From a checkpoint of a small class-conditioned image flow-matching model.
Model: norm layernorm, activation relu, widths [64, 64, 128].
Training: muon at rate 0.0044, 6600 steps, batches of 512.
Data: trained on dead-leaves pictures: piles of overlapping shapes, 36250 training examples, 93.2 epochs.
Rows from block 6 of a small class-conditioned image flow-matching model, named by matrix and row number. Each number is 50 + 10 x the weight over its row's rms, rounded and kept within 0 to 99. All counts start at 0. After the name is the row's rms in percent of the matrix's.
After each channel's rows are labels from the 100 images, of 14848 (inputs lightly noised), where the channel reaches its highest value: "strongest on" is what is common among them; "colour at peak" is the nearest of a few named colours to the mean colour under the peak. Only what is clearly more common there than usual is listed. The data: dead-leaves pictures: piles of overlapping shapes.
# convs0: first 3x3 conv (model.decb.0.0.convs.0.weight, 64x128x3x3, each kernel summed), inputs 64-127

convs0.41 091:46 50 45 45 50 48 47 48 50 49 50 46 44 43 52 48 44 51 50 55 54 51 50 47 50 49 50 44 46 47 50 50 48 49 52 52 47 47 48 49 48 47 51 44 43 50 47 50 54 46 44 57 47 50 47 47 49 49 52 54 43 50 51 46
strongest on: dark; shaded
colour at peak: black

convs0.43 071:52 49 58 55 49 52 62 54 50 55 56 53 50 61 46 57 53 57 61 50 53 51 54 54 50 56 56 57 58 55 53 55 51 48 52 51 55 59 53 48 49 58 49 64 57 60 60 53 49 47 72 54 58 42 48 48 49 52 57 55 58 48 50 54
strongest on: pastel
colour at peak: white; pink

convs0.0 110:57 50 52 49 51 54 51 48 55 51 55 51 51 48 67 52 46 52 41 54 44 55 46 52 51 51 57 47 66 53 54 49 52 55 56 46 52 49 53 49 53 47 55 51 49 55 46 50 66 55 44 43 53 56 51 50 52 48 45 34 47 57 58 49
strongest on: pastel
colour at peak: white; pink

convs0.50 078:65 50 58 48 52 57 57 57 52 55 47 46 56 57 52 53 50 48 46 52 49 47 53 53 51 52 56 50 54 57 57 57 53 50 53 52 57 50 56 54 48 54 53 53 56 47 60 50 50 60 48 46 53 46 55 45 60 51 48 50 52 49 50 48
strongest on: pastel
colour at peak: white

convs0.34 061:47 55 49 42 42 56 60 52 54 48 46 47 50 52 44 53 46 48 58 52 53 50 53 52 49 51 37 47 44 54 52 50 45 58 53 53 57 52 53 60 55 55 48 48 48 49 57 44 50 55 55 51 47 54 52 44 54 46 49 51 55 47 49 52
strongest on: vivid
colour at peak: green; blue

convs0.47 117:49 58 53 54 49 50 50 51 55 51 49 52 50 43 74 50 48 49 50 62 46 54 44 50 51 52 60 45 57 51 53 56 51 54 54 44 49 49 47 49 53 51 55 49 46 50 45 52 51 56 46 31 54 51 53 50 49 47 42 40 47 49 48 47
strongest on: pastel
colour at peak: pink; white

convs0.33 102:48 57 45 56 52 54 48 54 59 57 46 49 44 50 64 46 48 49 44 49 49 61 46 57 51 55 53 57 47 54 48 40 44 50 49 49 54 54 55 50 52 45 58 59 46 47 53 51 50 51 42 49 55 38 52 54 56 46 41 44 43 55 51 48
strongest on: pastel; shaded
colour at peak: grey; pink

convs0.18 083:58 46 45 46 45 47 46 44 49 42 55 46 45 47 55 47 58 51 55 55 46 48 47 43 49 49 51 43 46 48 50 56 45 52 56 46 48 52 49 46 46 51 51 48 45 49 49 52 53 55 60 52 51 52 48 46 44 50 52 48 43 46 51 48
strongest on: vivid; pastel
colour at peak: pink

convs0.21 077:20 48 47 56 49 41 57 45 64 48 60 58 47 53 64 43 49 61 52 53 45 52 46 53 48 59 62 55 62 47 58 49 54 63 58 36 49 56 52 54 56 50 50 61 43 59 67 49 56 52 67 40 51 52 43 48 47 42 53 43 44 48 47 52
strongest on: pastel
colour at peak: white; pink

convs0.61 089:49 55 51 46 47 50 48 49 54 51 50 44 47 52 62 48 46 48 50 48 48 52 47 50 50 48 54 50 51 50 49 47 45 48 56 42 49 47 49 49 49 48 47 54 51 50 50 51 54 50 48 43 50 47 50 48 50 51 43 40 47 49 48 48
strongest on: pastel; grey
colour at peak: white; pink

convs0.53 072:51 47 43 44 52 50 57 47 42 50 58 38 48 45 45 55 51 58 48 54 49 46 53 52 49 50 51 43 56 51 54 43 47 61 53 59 44 59 46 50 56 52 56 55 46 45 61 54 54 50 64 59 49 56 55 50 60 54 57 49 47 57 43 47
strongest on: vivid; large pieces
colour at peak: purple

convs0.27 089:44 43 46 49 49 48 49 47 42 46 54 50 51 49 33 53 54 55 53 48 58 47 57 48 49 44 43 47 39 46 49 48 51 52 38 61 48 47 47 47 48 47 52 44 52 50 43 45 39 41 56 69 51 48 43 47 47 50 55 64 48 45 47 48
strongest on: dark
colour at peak: black

convs0.20 099:53 52 51 47 50 50 53 49 46 50 50 48 48 51 55 47 49 47 42 51 42 45 46 50 51 48 50 52 50 54 45 48 50 46 58 38 55 54 46 47 46 55 50 58 51 46 59 50 43 53 47 44 41 41 48 47 57 49 46 37 53 50 49 46
strongest on: textured; large pieces; dark
colour at peak: black

convs0.11 069:46 54 49 51 50 49 54 51 53 50 50 54 52 51 57 46 48 58 55 52 48 53 46 49 48 52 53 48 49 46 52 55 54 54 54 47 46 49 47 54 54 54 45 48 50 54 52 60 58 50 58 51 48 54 48 52 46 50 53 51 49 51 53 53
strongest on: dark
colour at peak: black